Weights of a small image classifier: 32-pixel images, width 384.
Rows from block 3 of a small image classifier, named by matrix and row number. Rows with one number belong to one neuron. Each number is 128 + 32 x the weight over its row's rms, rounded and kept within 0 to 255. All counts start at 0. Numbers have three digits each.
After each neuron's rows are labels from the 100 images, of 14848, where the neuron reaches its highest value: "peak at" is the part of the image that holds the peak; "top examples" is what is common among them. Only what is clearly more common there than usual is listed. The data: rendered rooms with furniture. In brackets: how many of the 100, against the usual share in percent.
# fc1: MLP up (model.blocks.3.mlp.fc1.weight, 768x384), inputs 128-255
# fc2: MLP down (model.blocks.3.mlp.fc2.weight, 384x768, transposed), outputs 128-255

fc1.272:123182128150075121134141220141089153143059136094117140176209076101116084175088173157108062116122136117135166106125118162113119150151072157130079129202113150147170165101098087140189076150115143140123190106159058174139136152116164144089129115135047177114156131128164135134109138170112117152147148149121161058129150128074118129154129131126107162159109118130170156143135098131142162168148
fc2.272:093128140109127156084100070118217141066123118134184134160117126114151125098149119115090120145049080117069095189126047137129092110127097154136114127078132122126101114054142155120080072155111090178095102167094119103141103095116150096125168145128178129133111093129108125122140109072117144129132131160151125157089112140125163142143156113107106191071135134129163101059154130136141105103100
peak at: bottom right (55 vs 14.1)
top examples: umbrella (40 vs 15.4); largest object: umbrella (25 vs 6.1)

fc1.462:083162167157169106096156120116117169164112126114147099140112130121145155129143177197105090185091109132131154117100082105084158151155129095082132066206193142157146154138122140144178150096102129163120143109196080138177126114117149169161086146166098188183085034140140130166147145136083155134090146120109150095156070099176102099152079066081130111125148180162110100108135184094164143104128
fc2.462:110146137117095116133102124100180118086139123121126112137128100142166133167132092158079084129101178084124129071161127160145083121135137120134160127081103142122082112071096141134079119131115147135136061205091091119113176152130178131144164059145179152130163089088133120052192138145193104094136167130079090157083112097151107179172097169117132156152158129068097073165134180134190136096130
peak at: bottom left (43 vs 14.1)
top examples: table (50 vs 15.4); largest object: table (28 vs 5.7)

fc1.683:086130139135127142149110120166146135173087109113116088113096102124171149156144115127174156152080124140081176160111161126189085157131155107152087124197153079118182122118164163162156063187068106075180086165154152131136114144145120083073184112180125117140146173093160165087149151117124153133125152105124121101129156103132064136077145171157145108175171135117147069094134122138117111148189
fc2.683:152106117134093109146117150120093133130137117125114157188096198119125148144118143094151183090111150119145117149091066081079155094128170079090128116120086117190139210111115103136096166124208175188080192092046096146140133126118140144174145144126150043121128104198084042068053118156138140108145054149136147142142133127144128127147136093139192155133127146125170191119090160153180194138132
peak at: bottom left (45 vs 14.1); bottom right (32 vs 14.1)
top examples: count: zero (55 vs 19.8); floor: plain (26 vs 3.1)

fc1.133:123088135073167173154084153176162147089110203117140141132096196145177124079123110135049079107149054102114182110113120112124110070116101160130139101169092146149148133094136155061133097172145152189108145162114080144117114129127156140157116116149175112117157098140150171123149146108134097095091114172096119174133111138222116066133083089160124119133137149138093122110145141163123037156098
fc2.133:115077101118088089090144116068088118178111145195087172094125123093121170160185117140156077124128169113143126151128151171108115131142152104120081131107166144123132154121089089136173127057183133090138056149144100122085096163145129182099131128076109116102122103142128123059118093130122169100098085194113085127123111145141114141076093108091114135124151143113176140221087089091129174109173
peak at: bottom left (49 vs 14.1); bottom centre (27 vs 9.4)
top examples: count: four (51 vs 18.4)

fc1.64:129143111151137127146093196155135095099073089111140167149131089149147191125114132092101085126132093093134138177145177153170137083125175135127124092154099167109107114147112078129175084129136109192105117111121116069182159115162143093090116170140128132149116102094112068123160076074128065162143138147128113098151106106190111125172136171134136132117132104145170131101116114154182120126090
fc2.64:110130135164148140124104131155141112120154169165139089094131174177122058164127109133089097096101149089151116077145132126096122131085099102108181140177135112115128145081210154164124153116136127078146105114200128122158103068151065136127139162113072130184152147112153129055099133137132119133117098090154178136097126118142146104137211128116205131182136137098087105213155115097117206162137
peak at: bottom centre (40 vs 9.4); bottom left (33 vs 14.1)
top examples: trophy (34 vs 15.2)

fc1.425:155102101137108153193162104121149139151116142107115180086137104175184157121122156067144132088094131135090134155134074140206104126175134122123199128144092119138087122078151119159095082139189156108159195092106132112123171094122088091144146119077174144174099110098178099117165152123144176132156132140129135142120094184161151167111083123154103144161135097184148131104019131097102163204105
fc2.425:119156171133102121081134145088072132145063143095067135158124139091144132155124138152160160136212139166088161161134129139166135071144128094123109129141133109103120130105157106118041099111100070164138147070147063112125143072090218091156188143088134149160108094134131188043103128076155108094125087070081177171156100125116122147134104166082175140140150128148157128164091160152149060102125
peak at: middle left (67 vs 9.4); middle right (33 vs 9.4)
top examples: black walls (30 vs 8.6)

fc1.189:109133133134132107096074113159098163167124116139115109159156163139178154081133156169170100178134159174117129065143148118115077105134097079110186125120134100149143093133104163112161078110157182093100125127117130149179113130116173062148114091140105169173159154200198098156107152167130075166138096110138114097117119179193140074134086089166131104150101164137103096108115129138168136120155
fc2.189:129157094146154155073094153133174128147092109168179129154137146182197111137125120146153140146147147062133128133116112141119113156141168144151156128103095147078070127072123124147164148127082093099103121099088081042096128103045153112161140140149147135122065137171152174125150110082170102133150146148094110085147088119068145141119117138123199099165143156140112143131110131136122107112174
peak at: top right (33 vs 14.1); top centre (29 vs 9.4)
top examples: pink walls (31 vs 8)

fc1.24:081140112123155188113105137151124108116092105153114179134058145166163114040083144128138146086078116106132124115133165205107176098151042094133125131129047146106111085161080165147159163137101109138101163124108119185167122177122147142123117112129157152114142088129143125106124142068104129121085141079158149079160080178097160118134128108113115120091167158152128114175197095196147124076115
fc2.24:132099156129176104101191117025172130093086117108108095129120123156124153125208142103116142101106113077093169102140163116116091182116135106102165118161151097083142147130159117180104120163047171172129090096185110100142083073112139121147123118055114141114123118145190132181144108142204068132145111172034100120121137152104132170109170119101103104134128044075097090117122140169120156127177
peak at: bottom right (46 vs 14.1); bottom left (35 vs 14.1)
top examples: chair (41 vs 15.3)

fc1.620:152180111099106163142120187119111128195147159115136099193117147137112079131173116150161127074113150129118093119211137151087114172163106115145085120099142146137124171151202134110176203091109175121112134100127123131101117175164149157149195107129121114162116104148137105126117184181149138129149137138104109104188158139125149098150128165151169164180125173089119084135168186107108075039120
fc2.620:114144103116148146147062058124101126168114181185123214076187121076161113158104128215135135153071088174168141080125094112155122099129093136114138170120165169162132120104154120121060156159165123107084180126116164152147146145117150145114095110139066155084112132204133112176142133094122066106171157170133104120126065113076143124086145060123169151146112130123147094113151120156092167152138
peak at: top right (38 vs 14.1)
top examples: door (66 vs 40.3)

fc1.504:168135166060106162109126195184150095139092168144150118074182087126123119139155158130101081144125155157096125043090137106138114170063138081178137198142077158106104174138094129171064100117141178143141083089154097149167104136154186138090069138126094094087150094141204150084119113161117095159136146154165149096087124199180197110133088122153122090149164130107126104112188120173072090118081
fc2.504:118099102117155121123097091111113137136144140103116188150080165166121131125201075151133148094115153087151141151099092142052137149107121156143139109111134156059132081135092134073128163124143111170131068151123096156143155161099132121134099129078116087110108184232109096182130098119137174080155108095143139109125096123134156089094140141149182108168173130132142145160121153127143122108111
peak at: top left (69 vs 14.1)
top examples: count: zero (45 vs 19.8); white walls (33 vs 7.8)

fc1.672:093104097151102119154156149148140100140143096104138087104078123138136144141139086167082169089129073118136183112134147098166105115134147165113199099163158152142149159115163105138105100177043100066149046159092122157124151108150125100103124096145155170093092104180099092094152112113111120102137100161193100118129112145152157125093112089098138157155129091136143105011105075113114164156074
fc2.672:159181108106133102165128081105088173071088133133074138128146170054169142167140143149139118135126077114148147140156137147099154147124079128135118214114074120101105060108161148139156095111130137151106132167174161138144097160094150156154140144145064082138117101051172054181127145123090064180134093172122208113189129108108099125159152112116148095138160154169112112109129135107106045167107
peak at: middle right (37 vs 9.4); centre (27 vs 6.2)
top examples: dog (34 vs 15)

fc1.408:135080188123172112091114149149177128151139125128151130103133108164177073108118172056072100135124099155129066158154169138105152116100154079132083164107153128113169112113124117155160157183129138112194136097158124129155145088105092121179077107174146114109113183133161170086119158137048146194160111144115177128078134089153101163116152170116069133120124148141075122117121193087119130149092
fc2.408:115107158078148034120095105165171150045119078080132133132135159166085160141150149131094159181064142136181186163168149111115131107091140088139144165130104137159112174161140087143171161137136104152128142145159167067128147062136105117169151122113134132181171117104133116120097099088157153136105156163156099134161076122118118090045129139114122145124142130099079100135144102133130170086114
peak at: bottom left (34 vs 14.1); bottom right (32 vs 14.1)
top examples: count: four (42 vs 18.4); lamp (36 vs 15)

fc1.53:141170137105123158143101136138134088177130123110148115134140142200169147163106192149104123094118131115132114146031134132098114119157059135082095111090131143193123128177147140145143115136158143153126156103151108120121071085100093055129105153145211118110088132145072150146130177058215165147119132134115069148089105109115154115128083133152117141175137111115133137084132179114110116102180
fc2.53:085167115090073115116153103201170067098150120122120065103151090121111204072125139090104104124103112061085145174172120165162170123160171122081110147109046170077147108110138138125078138150204129177141068135122176146130175121176114135098165121152090198186122180089153084143082089183143126163164174084081137138110162124154130079142112111067127090131107127120118117113111172124084132109120
peak at: bottom right (56 vs 14.1)
top examples: floor: striped (29 vs 3.1)

fc1.175:093124154119119116109134132188082140065165151103112170142179122125181081081202134128102162127123129102102131166146117113145123086110205133166130118130123097161045130135146119163170066198119117037135112135073095180132184143176154173118154130137106135120161150104131153139112075109146151091094082087109125164123158064120105149158088121130115132137110180104125148150096150111141134076112
fc2.175:139171145146115122153131189189117094192137201131100106166067090188065095123128109108142109129099112136093158126179150197096116171134142115135140118063043134134138117170113107099077154168088164099164161114100079133101113182109136104080150128109077100210121119081174135129089150102116090078126100122196107097141117171094134102130143110102151181206174151097127170113106101057167099142127
peak at: centre (85 vs 6.2)
top examples: window (99 vs 59.6)

fc1.363:155114116136128099175095066165121132155140119180143133099094132133102129098134154133147132086118099140091146166090095166159091121144143107120164105121130100102134158165126121120160141145166111111150121077061123087188115175128133122120129140169148198108133108118098161139160162113138057102129123129176089137098185163083160171128224157061122132046142123128123144072119157170158126113118
fc2.363:201119116127152073139088095099148149134143108156160102080203117144117093157161138127059138122119165119133104141129143158108121173128124107140126177075114140120104133094166111162143158124124208141102118091143178179103107128150114113149135153159114067126106135106102124155087136071126149079089155127140118169110124178162190142170142144134089135126153180100130097168151103121124095147185
peak at: bottom centre (64 vs 9.4)
top examples: count: four (42 vs 18.4)

fc1.39:084141139159119063075131083124137126133104091138162102082147122102111129138101086160102140077113145162192102146130102163120096107160096126175132147101094106080148134146167094125147147076175189149149116095154120150158156147127097092174162140137120168103133134134106167192090043117102137069139127086111043166049151138124150106123151184107126144101108154146139109122161067143151119135164
fc2.39:179116177122122073121117154134111073183124121137160151102222170148159133041116092125155090119134163084161098125163144161143079144175134102166089156159135144101117142160161140121202142120143154095125092139114094085111106131139108043078133187139183061147155135106081123116130146121107109113100117143160108119162082078129149112119135091131175139102158127133045079103157122090183122143092
peak at: bottom centre (63 vs 9.4)
top examples: count: four (48 vs 18.4); lamp (33 vs 15)

fc1.560:066168131140097130049146131132101153149126140189084107130090096115159155085115126130128151136104160151085168170128158148090127143082068168106116113147140127173124157092142123088111115125144117074059138108136125209129142144136124148072135186141138156134170142072127101106114102069182139130135091124116162115081134154068124142074135116113059138156092128108109093159120130119164102164136
fc2.560:183109114086217154140137160115187126152079094136113062124159158148176087187180096088124110143150140063138169111084154118113150141165137126110099147125122075100116165133045097122098127183074146113130132080095063080108108165120120123158093128089144100017099168113154141128148068152089108141133085120160161156113102127083126119084092142079179146121149131154147155108149140158134119161113
peak at: bottom left (51 vs 14.1); middle left (49 vs 9.4)
top examples: count: zero (42 vs 19.8)

fc1.207:154137123166101089071116126120132123109189100117135145158104088167136064151106112116124124070196095105083130155174145113135069078097072135186154096157119148121082172104164089147121112126150136116112118096189143043113091108099150098155132066123094156103122097138070167115102089158151149156177160140124083152121193141084147098162087095162132113100142163081112086112089130123134178092131
fc2.207:112136091102110132129135141138091072156139120124136095123150177154135114144125145138167176108098126143114152093102138193103108112060118103155090127095141129117209091159111067048107130153108152098141106131119148148127168137137153151114107139094080125139171197145102102138118123106136137130157121179146157123091106130175161162120124193101140143131048099122180143128125092185104102165104
peak at: bottom left (43 vs 14.1); bottom right (37 vs 14.1)
top examples: trophy (39 vs 15.2); largest object: trophy (25 vs 6.9)

fc1.435:118096127127141113157114138110084154119102180103150110103195139145092121113165111149115102109157110117144155179143125090119132175101070169143144145116096120187153137127134127066103095122111145165133084093091117126192141175138163116146036143103122083141061123170117104065178088112098129156121111107087144131158124125168134104115123104157145130133059168074138098195125151137145139136095
fc2.435:158105123163128125163195111088124085120124127084137155124125155152091184132123130120176131129182179165136136102058130143122144150141184105117139126198047156129107156106052122106103228117049106130068125176153154123138139086135065123122155100139089136181158139088051127146102171139095136082191192168174123098108070119130094133165110082150125077143151100159124153151139160134190127131088
peak at: middle left (34 vs 9.4); centre (27 vs 6.2)
top examples: ladder (36 vs 15.3)

fc1.538:121174147132137123122112145139105135102048158088106079096151149128108133124092113134061142114117126155126185113108127128176123088089151114093086115127197162143086114160154121148134131154168107126159096123112137093148098156149150141129150095064127118117129069115132141155168156085112144117133124101149182189120140196109116107179151127135084097123189111113106139103113112067040130132148
fc2.538:135095183056114161164129133135071126144117071087076186101157138134117123096153118131163159191102125105083174143186125091090141145204116148191148142115107097062125119064123142096142130118186138161148168160140135093148167095103151106099121163175124110131182116142139123143129144142126145107045183114142069126113084174152113169152148150062143154128074126124135149110121080158083093185082
peak at: top left (70 vs 14.1)
top examples: green walls (38 vs 8.4)

fc1.389:222150086121109133078112166137106058215119165063111153085129114116160100122139166043143079110122151140123132086153169181126090128147121101160093162110133110165180097139122085130134099065145152154140124121115125179188114123171121114087127110143114145100174150144151140150160125108103151161165129132198165174148151140112108117082102196188129124170121150138224095120132159146164188126170
fc2.389:109176105160181095103098118111132133108147087189145206119134157130131184146102078128049211173123099092134110109105116132112136133113101167156160098130114102180150163154107138128091124110154097139119095098110186108131093072141144110123147130125178183140102174173161170106168095143178118123118073111145144124109126133152145168105139105133145138095160150193155071173073140122136110121159
peak at: top right (36 vs 14.1); top centre (35 vs 9.4)
top examples: door (79 vs 40.3); white walls (31 vs 7.8)

fc1.82:168156124150123163109112167092104179101102161146138084119139114162144128149154086055146141077212119090124104134140079099173114168152171228075094144144152109139121153139159130180121136153114144116105130102090114130109139137084105162103082141219127061113141085143110108143151097151130115161157123122165202161089140169145100101130145179138105129129110129121165154122094095151148103105175
fc2.82:143106088187083132083184140127109081143141108128158175078109106055144065128109109102156104091100161115157097102108124094155102129110158144172130125111142139102136147126193069140124161170146115098144130170059102118089123060165140144137179155104110125080208116119160167144138162168168125120140081138193123108134156146123154112163159154152127143176192125138162185076140122147126085150107
peak at: top centre (43 vs 9.4)
top examples: door (80 vs 40.3)

fc1.514:102123147187124114132116171140139158124143130126102133093111130120140123112130169117226163167149068089077120111082200146154078102116081092160140144125106126115070142170148123168127201113170165068148107138070156144082110136161146164092152128046070126164180127084098119099125154107116124111123138112157118097194100112146187119078164144140206148130098132091109130110154178105075154116128
fc2.514:121108146089167135108162132076164089071114067145071125185111121155127128112149099156100166167171145112120193142151141143119229143135105120120105092174182099099191154134135141165181128127153134160127154093122081106168150078117080111180119137101134097087084115132182100053147196185155134143141157079132107157132094121219107127189141135127058102172112100137090165186136175163143113052139
peak at: top left (64 vs 14.1); top right (36 vs 14.1)
top examples: wallpaper (61 vs 34.9)

fc1.549:076129102085135148139169146182122115116089110087085124166134103136086137097087158090126136116147162092098137106158114094100085156132200096107095073172101122124149112146125115110140121132176165116093119119108115112129182215152169094154106087195114180099070131190091066086118159109101134086098157146232161144179124165145064106141131185127117083199122199117099111111150083165140160107084
fc2.549:103198166089142124112110114108174063088154152130104139121127154100158106107119150087155091148134166116144156076153074171124131094165064129107089148207128118143121161128090082145163104175130108140132104125132199167186108140136080108096187108102118133136109121098218140149116146119141133172161152132075121088100162068122089120093117095136113142140161107119107164112118154120128123103131
peak at: bottom right (52 vs 14.1); bottom left (32 vs 14.1)
top examples: chair (37 vs 15.3)

fc1.591:117139126131071122119145131163118127129079084141146217155136121096121161111152140120128128137195106084094119151140158098161141179123103148132135095081164086121113087137123048139118102146112131106150163135098104106160130119135088130200140091127117157127114137126137134160131161166141089148152083100154150138115068197137124149090191113105073063134161130118126118127120109123120131112129
fc2.591:131151120119196187126073121150114141139143158163132037109187122155036095083094147164102132158134192133144134090176109161153135104119168141149149166099122126130146116094081130135134121112110197081116124105141132073139111159194132146122122153172087146163136112143144115126093115129178116126112082152118135123078179115070145127145092088108092139140083149137117131154187092123137160123170
peak at: top left (95 vs 14.1)
top examples: black walls (42 vs 8.6)

fc1.460:124145114123162128074099221136069133166121149145164170058061179108080128086116069158153150043093119168130131086136129120145136129071137128102111126099102166069177100070114103088162104091130087138141161134123093144120157128144149088143050150103166142105112145165145121163083086090117128122170138111133126085153156128116126175159101138156192102204092127167173104136072088152157103185147
fc2.460:090136165127187142137093187106120136115148115051126125175128142075158155151206114107132121135072170090148148140147179145092145117145154158101088160145154123030108130129092177110066159141129112144174077129136091210152150165058090138115114137141104138101115135128122117151159141176135129150155157125109173137127111101178103124105199129159120112069130110153121094139103174129070112156096
peak at: top right (78 vs 14.1)
top examples: count: zero (47 vs 19.8); blue walls (25 vs 8.4)

fc1.590:160123078197096128138120104091161189153118149144137087085169112088120139132171125114092148061099108112137067150126128076145132118127120167135146151176133077160170114151131109141077129158155157159083159174124104116124151096101148098076171091140122163123160108097147132137131075115129165163120136112140133078080137158113145062145102149102108103125140154123124081105152085098148101076158
fc2.590:145150130179204135136120187124104106169160108086127140133134160162105134097132166118127123145058054113125145133105138170113104122165079112102157135122145052126136095128123103164166105161104133138114140156115168071154066092150053141148159125105095062135084097146135126181091163144122146081085093175155070088144124122119098163067105081188094147120107114108119166108149171076144125129156
peak at: top centre (43 vs 9.4)
top examples: window (97 vs 59.6); count: zero (44 vs 19.8); orange walls (27 vs 8.4); yellow walls (27 vs 8.7)

fc1.180:141131152136157144082151071173154138161088152142115100162154119132165137068129106117105164128103152161120174111117118140072138102167137132082148120152172127088150110110136153186101138129136077153107129199083101154128149086135131134156140100165059147113119113127111103099145151143096106096107137152135157141109130131092125173142191114078075087133089179121143156091130063034162145126096
fc2.180:132144135093096136151153080147095120132164119134147099049118144088128119145088112117108102102107142114183094095133140193107183161137159100072126082098172117136081152146109171128117139075163139139143173079134105154180153144130127083096134068103143102097136074149080150072167157073150134141138117159115175114119184136158092159140190202124223098180127145125128105114141140128113144090175
peak at: centre (32 vs 6.2); middle right (32 vs 9.4)
top examples: ladder (45 vs 15.3)

fc1.589:094139133110085181172132115186100122147080159158149105116174063125126139140148134091134125105140135128094138099140119090105067132167142133101077183124197143155133136134146114075110119111164151119125125128185111064142137168114090121138089169151128075117127172139134193134140075078143136128098100135150087163154142078155176137110101142180106103137163090128128125135166123101197094082141
fc2.589:155159120151072115145101155079101134103147178142214105084131172112143093091074130063128162133086131148114122109137121141130125120113151153220183108125144077194089192171142177077134116149149085133090123101155098158169131108183104109175109131098203123139137103127148154106133197145137113073179096150135191131103064095198130159116118169134132109133090137129085153102131117116089106131117
peak at: top centre (52 vs 9.4)
top examples: red walls (48 vs 8.1)

fc1.278:134161151092138138122081156144150111116139155150186114064184128131118167156127133097102104126096102156148131173079153118144106143098110108063121127119149133113146115079182199181155203126125107095091167149153138093141114120126115114068077125124126126129130045134117095143145125172126113131144147125097124135081118120132118151166143113097136137127151128125180136153117144171079108063089
fc2.278:126149183148110106146174056080146059131121159146176049106095156147137115089094131084104213119156102068139215141188117109109127129143133086134125138045169195096128112148158061092109118194148174143175151139060169034149165144121151093171097136166171179200076121067175121166115117112133132176112096104108092141167191136139120100129134137126128097114144138135122143059154110082138144139205
peak at: bottom right (40 vs 14.1)
top examples: ladder (35 vs 15.3)

fc1.550:176078132110134099170046152111114153081108172137069081196137100121133144162134131113167096154183106139125146157078125160113141130086151090127164077204115156131109122126146124195119150144147172118130075089127118131127142067115138175111154133142109128098190151091122058104069114128089084160140190094174153146108102124107131107087147127131142135169131112121118164115134111162115181086111
fc2.550:091080123134074124101163155144114127099169133095102171121122118130135118159124147115112139163117144164125145204087173074139152139083144160128120211157105141131113112083142070126119107129130141143151108106079082165090113132124172126156125143140105108108125103155162111108146156172139084123120101139114132163170134207204111154146110188146135138105157137136142094169141171117139148141129
peak at: top right (41 vs 14.1); top centre (28 vs 9.4)
top examples: door (79 vs 40.3); count: zero (42 vs 19.8); black walls (36 vs 8.6)

fc1.148:114211145167113157103034124088168181096130141109155137123099166123073139120127094091085126142126148152108131133112176138087134158095134114127098126131169177109106111145165108155082127166200107125125131140136188156092146038124101108110144075079115138156081113104123144157128145059095180123158134149092173131206150094131157184134085120109104190170136167100218077154108136102095155080084
fc2.148:178121145132172139134135118116083161142180120133117114090129112142113169174105181124172119134155157098068084143092125147175080178112123023114110157143160088095192098142133135126101119103120137207050188144158111124143126114161126121160133119155118149104107099155132103140148098118150102110139124155089114103123084126092116101181148126112146121127121148132103170097143129099198099080105
peak at: bottom left (78 vs 14.1)
top examples: count: zero (41 vs 19.8)

fc1.238:090163119124076150108133190109159130099166156128086145122132127136109110116169110117131111135164133109136208044143115108134198108178107071149153112102145147083136109108080141192170144112117042057147143116148103153116129146105124152169127149088126125084121093139135123105140136151101139115137097111175112116100171130081085104165077134198149144136146120089091117143136136115071112175167
fc2.238:159143181144128124143055106130141102151111119147110167149118107107110095095173151172158113119098192134148174157064139134163178126148140107121102057109157091093129143102200136112138075121157129093125135135201074129135085149155104140116143122105173125164133133114103187125097101166178103085095077102103136092123110096172174107140133085108167097105157056124128129118106119127127156144122
peak at: middle right (48 vs 9.4); middle left (45 vs 9.4)
top examples: barrel (95 vs 15.2); largest object: barrel (93 vs 9.5); count: three (47 vs 20.9)

fc1.413:127159188131121125105088179078129100143071147110192099138125136127098095077211112141119092149161159108125108066142123095144098153117141138133117095067137166110101082175117133140114061191077155074073079111178116121158142150117094044111129094149113112195059116071130191160137138102171119086083145116161099132131167084122102096169092101145108111113121122068128094110140109160123111161099
fc2.413:176105112151124144143082106183112101163154138090141172144212153137143132175132089092056128143144131153094131180097175114122084108155118030122123141110121131127082175096119160152118151086102165168131156131075148162085158118156131147135125143051168131162165110121067086086143126199098177081149104119148089169199128129156071141120140087116106120167163108100060135158076126139140146119155
peak at: middle right (50 vs 9.4); centre (29 vs 6.2)
top examples: red walls (32 vs 8.1)

fc1.441:177127127157178179183158154063173113116077101135163127096174089135188125120163136134118139121159140102132117132100106140112146115145108086116135113083097129122127126151135138119161120136073154116101078077132112175150115122144126123083132148082092065109153197106078152109103122072181147138130129151110143123142060119119100144089068155110085156160115076139135140094192063097128153133051
fc2.441:139120094114147139171163139108177083174161101139132156113124145109148123065081160067101104149185185106109204136211146078196172077131124081114073099138120104113099099113093139118089128116060135114112128051138125148119114113122168117194139158117163147111095105153140133122165104112142098125097101145115155123150136206144125125129215122121112124187069068114177117107060124157181088104128
peak at: bottom left (66 vs 14.1)
top examples: count: zero (51 vs 19.8)

fc1.248:101144125149116145121156135137083121103128155065092204128119091119079149097108105142134139113088120124103068148117130174104094100151086140090156107127150145129119131141092092145148129067087120164148180201147068203159090095065125090096107164123068171139109132118093087100117089102130128088138130023118185108110187136116174114142179113135119148169170171157096157129086124129076214113152
fc2.248:193095078168081131036115119181126096175069164172108078164090110052162153150152149108138156109098157186087141132171100087104138139125178129172107058107150089111160142142074081108155080192127110137155127054080100154159115142138098163164151075142172124117089128119166095098144140129136172095118103115130106092145145154203100094109164136083118155126174111133141142118135085106126152153088
peak at: centre (53 vs 6.2)
top examples: door (85 vs 40.3); purple walls (34 vs 8.3)

fc1.113:143130129156192167113145165172151149148087109168104123165123090102185118074124091105131110125111145160139129097168092139152119084079133164152148135132175067099066116167101122143142157145071103103129097041127125096184094150144146133175111146128101074069119173127136116077121205126129137102132132090115155146108098157112064113088105102130137156164175095137167083140118161180144148035182
fc2.113:121097136124139100094182181146190132165142124105088140147130102118100089149102136167105109087154199102117112146110142122142099165200074162070146154145099173146146195139154100179124081119166102081147113151086124196054080119127092133194164114106090158088185095119060116127110087093099196121094155165134161127165117101129126096106155205135087156102101126143118196085120087093129095145187
peak at: middle left (41 vs 9.4); middle right (38 vs 9.4)
top examples: orange walls (26 vs 8.4)

fc1.176:117109075147168227135091090136114141154126194107145156095100129122112142076131130091109168098115091133200092125099155099086108106091141087090094184174159105142116184097160149145097155102079117103154134177093118102159104096104099182125112130123099109140086113167202135123152137156118082124159179159098179135128122130047132130076130103076154112103124199133096114089158142124137128117128
fc2.176:134123147134146142143080177107111212136129158130095169125147129160224107157077113153117186141179112101175106143180133062115112110148185150102101154129112139128106164131126107140081148179091195098112158097167111148098134098136053172159103128138101145199107119172158054101103137157149112160138075088109080049150109164121112139109116129161103141168103142107110168142138126093161117097118
peak at: middle right (43 vs 9.4); centre (28 vs 6.2)
top examples: red walls (34 vs 8.1)

fc1.382:107096105121173144145153161215097150121175148143108163118132177107119113143097131116118109125096174133110152126175145126157188101163138156123134117146130100084146128162096150133119105088104139112095146147142154168156119201150124077102136217120124121126138120171101160123124100132144122173127090087139145166177120170146128111140170133115103113099125149127084136073105151136139099071191
fc2.382:126160142087102077076133148042174105119100127136101093152135129138093165126113141077151139135134116119119147153105124137108101161107151136148149133174166148137125150137136101147100109132167165134133073136129129074133122142034157143104083041134125160152103083105183128110141149136144165102144127166111122095065130054130166180089087157138190111153139114158071111141156092120137115142069
peak at: bottom right (44 vs 14.1); bottom centre (38 vs 9.4)
top examples: arch (35 vs 15); largest object: arch (31 vs 8.6)

fc1.71:117131147181121095107141120110144162095153133175035081096186121165113159174146148123136132115136094146118165099113174159187110104114172098090159118158136149121095100118156118174107142121151103161050124129125105096211084115087087132127121082165124105131123147120138106166079079109195131145153120098120110137092168158109159140139135118085125111158222135106132183148175187138142093100139
fc2.71:099127067106151054057063104106115101120160157104159163131144149118128120075158154123103161187096171174105144172166114134163106149098154120179119143136141106154127086112116113102123165171135167092131127103088131089149180124125111149104103071153162129131113053102135141100136157134142185089150076191162102128155117103151106111169146130143122125082173136133093121123160137183142134167137
peak at: top right (45 vs 14.1); top centre (30 vs 9.4)
top examples: black walls (45 vs 8.6)